config.yaml
encoder_arch: "vit"
dataset: "numbers of one to four digits printed on busy colour backdrops"
image_size: 48
color_jitter: 0.1
encoder_norm_position: "pre"
encoder_qk_norm: false
encoder_inner_norm: false
encoder_moe: "soft"
encoder_moe_every: 1
encoder_layers: 8
decoder_activation: "silu"
decoder_widths: [48, 96, 144, 192]
precondition_frequency: 20
warmup_steps: 310
Rows from block 6 of the encoder of a small segmentation model, named by matrix and row number. Rows with one number within an expert belong to one neuron, the router's apart. Each number is 128 + 24 x the weight over its row's rms, rounded and kept within 0 to 255. All counts start at 0. Numbers have three digits each.
Before each expert's rows are labels from the 100 images, of 14976, where the router gives the expert most weight on average: "colour at peak" is the nearest of a few named colours to the mean colour under the peak; "responds to" is what is common among them. Only what is clearly more common there than usual is listed. The data: numbers of one to four digits printed on busy colour backdrops. In brackets: how many of the 100, against the usual share in percent.
# router: slot weights (encoder.blocks.6.mlp.router.weight, 8x128, trained with AdamW), inputs 0-127
# up: expert up (encoder.blocks.6.mlp.up, 8x64x128), inputs 0-127
# down: expert down (encoder.blocks.6.mlp.down, 8x128x64, transposed), outputs 0-127

# expert 3
colour at peak: pink (49 vs 18.8)
responds to: sans-serif (89 vs 57)
router.3:092141096138165126114143149146174146119140102165165137147146117152135118101104122140104123131137101140153133104081086112122131145170091113130133163141132098154157109125087166150156122141093152172129165122164125118126160159180107121154125124157131135173128102109119159122132100182114088142120070137164104134111117126149130127144123092152156114125151140154105148135064129122123114150125
up.0:157116140132161125117125121126142153117119132142154132132163134134127104133153144107123116139118132136108114134152125143109131104138128092115101081146154051166186111147109123104130117066170116124154109140104116135127154090148115167133138149109118156106140117140161113158120114140150101122144157163077133119125107123138116129165138148153085144136168147146116108158108082183130147144046
down.0:150164153112163117138159116108139128115131142147091138146126109086140129114124109156081107109121109139151089135121135115099163163149135171140097137064165171133123135117103119117112112113108149178079121115127133112172127104123109108129110066152071133145148088092137168115117173110132111112149131097173143137116115132091140151119106137176141134119123128106100139106136123128134144084151
up.1:109141153126039151103103118077096122125150128144128132093126128147129127122100110107167116128153138102126117143174112172170108123120121115118139134127112112112165139113162157131128151155157133134101136111147143149190152106141128123154101140124138133138112170114130153152175165131169149120137104115144113127140115121063102129111168100121111164133116110164111114134181137186116119126112
down.1:135115120146175122187097180103136110130141142132110155101164105091155125147119121126128111160132146118129107089118108152140120105135135141145120126123135092143128123142167105124128122128102142144134130136134078111116098110115117132110138095127145108201111113131120148125110108144165137159104128000135132113122132115128132147111102146123152115109153122137110134155131133145143148118135
up.2:131134165121179090112146146104138158190142159115129108095126146130106105124166126104152131123127116097143127141165155174097123105141158148108118117096109061126143159162111152134108128104112101132136143122105111128083123125102109108107135137127124137141169115131109103174121117146137126158149107154169102133103125075141123118122191126108134124145102172086162138153134138153167145112094
down.2:135159128132132131167114105148100138156099134117135154135160099111153056151165102152075165132090128162151165137131120158133113134101116137106151158113142091110139116112109143116116118128113144125120141144147088169156165123120115164154116147133119094091101133192149108119144128169154153150128118102132127167092164155118083094146140147112112091132155117152126150146166140112129142091121
up.3:133135166100123146084154111152158105140147145126117102092126140139098130116078100150126163106125134130130134139175076102119141098153140109120186116138139140151118191148122144124110151140127122152097150118119179180169109153144185154112133155169145146127116151155145120135104091118095111109127153143145131197121134139151158105134137138109114147113118108105121111107105148122108141166099
down.3:124108139132138116156141117096178112176113137124129128110099126103090118131119159083110107039142123142134169114114126116134141131121114106126135140134116088118133115139093074139156118139108153119187129148133113103130171123123143147098121107124163121161123094132122189116104154147129162177107129134151163131147105137119122108100123091107135124113132143098109122179118083113145084150100
up.4:116129108135109129094122132134097128126099100106102109117125116151085162172137131143086160126178105166115131125131113110118129123127114141060143161128123104151119133102117149062133099110106117113163132122129148092136108121092143139156109170106140131145128088160102102126162142116132102160088121155128116143084167126190140104132147158164163153156091109142135125087114121128129166120102
down.4:114158123165128149117148158088193127098125119151094128077144120121149151149142143134116103112096107083127084131131161161111160174111130119124086142138171143136091140119141135152175110157118091110129109121113106160136138105126131133140147179115086125097125178126158163118146103127144139098152130121114127103093142105143124145097125116112117158098153103113129160161101094144095136119169
up.5:108087147092120110104162066087089111121151127154105124132150151141126113134131089144117131081131122140121095164174177104094093134172134157141140123131144165166084134107108150129147146120150142171109141114142143127118160119127134123125147154090155153147112133169166125158174154127161127115110100128168134110137141165105074140141111122149150103124102143117138088106117096136110123124122
down.5:149122113082122116112132099151144178137111127138133116138131144163169130107080138124180107132136146107143071094142168123146113101124098120118143146143117111123107089112114166104128115108136185147136138116109113122128060134132163149135145181110130145091085120121119086125130133114142131112114131046111141154098085104107099161131140127142108142131127158134136142132127155149112079113123
up.6:074122140142123154102107132121108144120155127119093156127141146096130162132141126145125185092151142108147143136128113099121073135107126105103091109154100117162125069087106184159127129122093159121106130121114100153142149141145130122159166160100126136118103105148129122094098109131110103085124133171135127145157180149154121100162122156107113103141100097148151159116124166159122099144143
down.6:116097135109120106149125131148162178135102113154129107108203148162169125131114107073163165133120147145133094121103130154150114115143083109100106116133149125107135150115121162154106183083133160137126107145157162181165088118119132149108122135109100121098161131118117134110134125139119096111118106163153163096107104096092151114133117133088113101147119116131091094124149136130107114107131

# expert 7
colour at peak: grey (68 vs 28.7)
responds to: on a plate (94 vs 40.3); black ink (54 vs 8.2); length: two (53 vs 25.2)
router.7:122147166122138109110122105164133055098136108117083122119076100128128121101106143156107122150138133112177121151117099130106150112077129100137114135177138150124083171130102114145149179112152110092103143105109153178117106115148149167116138126161112103095144158110089108144132153152118149101150096145135096136104124095141098155154104105134128169130124148135127130159147113130093119137130
up.0:124122091139141131103130109107139128137101111109112137138119164133127076131130162102139105164101160130137146103095122113140127135140146145117138102112133131161154189113137157137108126153098145124090179127139120118109133185080165149150101179181106157176166121099097104122124138151159131120106149167126122143141130153074138164101116136120117113136107119167143149170130130096096096123104
down.0:161128120139078105131115176104138098087146116112075096153132176149130139090106155141115089102115092141109143109136102165095146142112117137125125177111092119142108139104101098132098114149144115119125128109161128160089075120135105088111175124154132123136072144134158112108107145140118129110146105110142123111147105123148114145158116176160142130094105135119129142124096175121141154118085
up.1:144127128172155128104167173111108149119164133157138161103115098146154136165122161125119108125128105131156162171133151131102109121121089092115143075075134125129098123152144102172147134121125148119120099141121155085166096137119158103114108102128078101113084146086136116136116158110124079083141105141116132147152132162148118096125157130136121173158138137114099155158123113116131152163121
down.1:127122104118111137117122085111124124103138125113114119103142091121158185171138116124152142129111096126112119085140130111149134088140155168111111143102106145151134139168104144123153128137117151077108121145110128151107165123148161105120156119153134147142136131157110135119150167104129062198107145150144106157170092134115180090109147086104145164122115125094126078125142092130131129156139
up.2:149167122164108092140107150117088133139106152135115135144134097125143149128132085121158159128128092151148157144102143153115170127110078101102135138139118166177118115108134145073112094151099135146145124105108171151134132109162089097141112124089126111124129152086120146146123109134124144110135113119100155142054138114168146125088125095109162101143120109144129115105130144067114160101130
down.2:137127159082128112079113116160128115141112140113130149116199110125156127142130102152169123157122124121107114176100087102138105119173111138112093120097126073152137139095093193160148122117133093186123143131157124138111101122128156115118099101125152072122126136130107126164102130108156146121130116130125172093117101129106114139080119120158170098136144118119147113142128132152109123136110
up.3:147129154086151167170091147146104125119136124103085145118147135111134078119142118136080167125143108155104165096119130130153111098105095146104133122121145148118128094143166142094132070134130144124167145109168129146173160102156091145145148122134119161110086108144112151112089085084120138166142134162131153133131128107124145113153120113154115138142131118146132117169115178180104137112127
down.3:134116115156077168124147113133098123094133110116091109150146136154167149167137128104168124127071159121111112134108098133118048108136123144149140175115120113129131135113114126112119110092150102183118145163084134159141115112130106127093139099120164145150133123123098135105160111149137116100129147120116124122164106121094146153188137152098140102113112134158093116156120138110089112123175
up.4:136119151127112120151103128103127123134177125146096109142090113158105104149157123102122116144134120100105129138095147100146135126122132098184160127142123134141142148156086091119107137100139138108164121111123135172115122110130134131117099142161122105074145098128144159124178138099108125098145114100114107167165092119107116151192144126109159115097117120147103126205131073119157155109101
down.4:134202123135145129161180125113160075126138118140121138161120170141129109118102123174130198118125122120124140117128138136117152179101107156134135178139139076137107098117164118119109114123119110111119151133169114119136161117116143139143101123128166105100114158154146087129142103125124134113141113178169114179131133124130122147138137109137155119114154146108089135149131113133130074183106
up.5:132148146153097115116124130134117102136132113164138140179122105139109098129110132124115107092108141122123137138126105107086142102114130125145134148145175146097123104098130137100136131174167124147112122099118099086129131107107130137138127137073123120138176143163120150159129187097125206101127123157105122171152122117129127140160179119113143151141150077126113160155121126070180137114105
down.5:137160123150111128102134109134127111108075088142096114128048118087129135116115137079046110128130128131100073127157134148094096157159129104116123108127127122156111170117152112090141144122130074166161164100145126119142135105132157108135116101132123138104138119148097094071122129125165139134132130138106145107076145138141097120124153115112117105137129110131124132130135113144151127108171
up.6:085157122172149130136082156098115131112067143131143106140088139110143113121133134147146153106123134129085157157115155116127125151162147158113110113163084145122114156100124123092127085138119132156090131166150123092152153158135152139149099178144154137067120152074094167134099115079130110120124129177134137113128121098092117138145121127089104144146109139143142114098107117138125143133139
down.6:124141104143145119112160143141144125150147080140137118182158166119128107139078143138140132128107160115176121098138130134107117139108086142120094116165090119139108114129157169123122097196132129135156102139138085125123168069120121120112136124132127160107107126157075151122071133141138125098116152091102137174115130126165134131118133150139152116084152124113141145146123095192138120132135

# expert 6
colour at peak: grey (66 vs 28.7)
responds to: bold (77 vs 46.6); length: one (75 vs 24.6); red ink (29 vs 8.4)
router.6:079092102167168120129086175132146130148104167137136135143143122107121150117110125126109135099158075130142149122109073104123127136175096145145136107106136096119161108135113155100161118120098172170125150161122127118172138174133098121127117163105110158143146112156136135108094129151145106161136129180144134116133133139182175101120096124131141101138106132154136142134096150107161124140100
up.0:127163135131147134129120146138165152124144138128126145157136137163122139168119117159094096129097106109158097115112153091119076117100154143098127143178128156155142073169150089142180122136116119097148167158137134143152139142119153073159075136131092144145090177142115151158143163116145139120117163157139143171135136153141153131101085135133117148107119166109116153120139125153124105124140
down.0:113172086120134118088124134142132153070112162104144153123146152144152135158144153102104136126134146139120132161132136106140101113155086129123145117111121088112104139178092168147143115098122149147137111147124121147169166111067095152191127115144133136143158131093152109108112137142081106139129171122101151112132134159157142149110137087126147101099116134189138139136120130139113103097168
up.1:103109150133063140117154110140064089110135131151102103162146101129132129101120119095151126156103137097135163164140117121158133102132133113136109154140109134106146159102141136139132147136141148130097141101098163105161118161130161119156114111092136129148107127124088141124152144146139169165091115128119134196155156136086132117126145092137165162117163099156110137129145118075126090085116
down.1:134155129133149120083191098112126093165138123108105159115149107174144159107144118148094092109163125114132076121143135143149074122096113145144139106119115136135103115152149107089103106130131106167161089108176116153125134088122101124135130094125111109127113122154100152121154111142165100162130168111101145116117095097130125126071152119107181125143106110114130137169119104147150125144138
up.2:160135152133131115112118152108143130096138166103136125139085072182108127163129127106107143094106125127123184137137146122100129161110092110120112119103147131158129080093140099093134128117098144145130121145109108169094140107106134159171137130128138114114135136103109101170135108124096102160092132157147150143124172116147124150101122120100156118148144153166085163062101111121112144093104
down.2:093101135102124143155159132119111133158135123071095172157125122130153122133106145131134104121137149162133093146149113157122171145107165137161140055104098113120096155080113170126153110129141108103147132127145141131113118133114162073118138109078143157122133151142116183108146109117134133158132113148148099112134113088117127092123119107129148164158097117140157166170140121120117093087142
up.3:136122099118125118120088124111136114142108179099117131126135107091128136084158139106120172138119112138119106115122117110120103103172158105130122089112150129154167174142160141158133152118119098140115121138122097145076154103184149180116134141167120133122098092134113162132113137155137127149088160148077150110130131173132164118134143134148067160135148131139159142114157119126112176099098
down.3:118123171138137163099134104146128111126114128116109133084161107154127154133159133105095122090104149156123180178129134190128153162114088096129110156108133115139108117137098136158153149126137164112109091112165108162139133078140130142116090138157146142106115156134178133095122172136131127122149095134079132142171125107143119116072106110113119119128101120110134128120087148140103112130181
up.4:115117124106142189111154143124145124133090199164111139172113149109148090124105120160118138170168171127151158147117110086141100115159129113104117142111128168119126157130153094118117093087130147120099163129140089132137125108094114109130149134090117161105122133133151086145165119115130145108112117135140125130140109158134090104141093102115121102115090130155119090091132138134130194157128
down.4:102110128107135145130152136128122103154114118178175112128147154125161145125112129119135094109167125100156163185159100117123146144116116118134146136144120134123109105116123125106116066142168150125100179136123111168126154157110156138165168139129150114137112153084104133106101142105096151092106155088090145171194151138106158121116127141149144139070152166115128130135154149120121119121134
up.5:147150175164113138099085123100138142114149110117113138073113109154108097146062104124111128172122123146122103156140148128108105085149153120158143150126099128135120116108125144135134135170181114107143108150104123113135125122132170122124135135123152135106105120101107135112119147123133181131142058125138060123124124113101076153099130118130070132147136155136125159124164125158105088144132
down.5:146171146144093162154116110185141127117107163133141136157120098071121117117168161119166081110083147101139183106141070125147132091148115147110127102134108144135135136125115104113143156112122146157126138100107154128084124127115140131165109145150130124131146123146142151109155108116150119094130124047127120114154115137126172119141142151120119127112107149158120139147128163103125176101169
up.6:156083122128124080092117142140153123098098141116116120153121156149127180090131176137160165127114114131107147107102103132119115123164123115123121131136132095130126122086123148131143167078073080115134101153101140140176127127134108123092131148142160100120115123091137103119096084146146146123113139116122178088146142092147138129176135114191123149117137147101129149116076096139115133134120
down.6:163126149084160137139125127116106171099149114121147154092162137116085129086095105163141135144141123077153141184137162114148171105117120153113138182088141111098147159137130108111154114129133098115107144121094111115126133130181167124151106139133105155184144108127117133155133162103122143109132122097135155143143120121113135121115142100086169166121113123156130168110103091089133141142139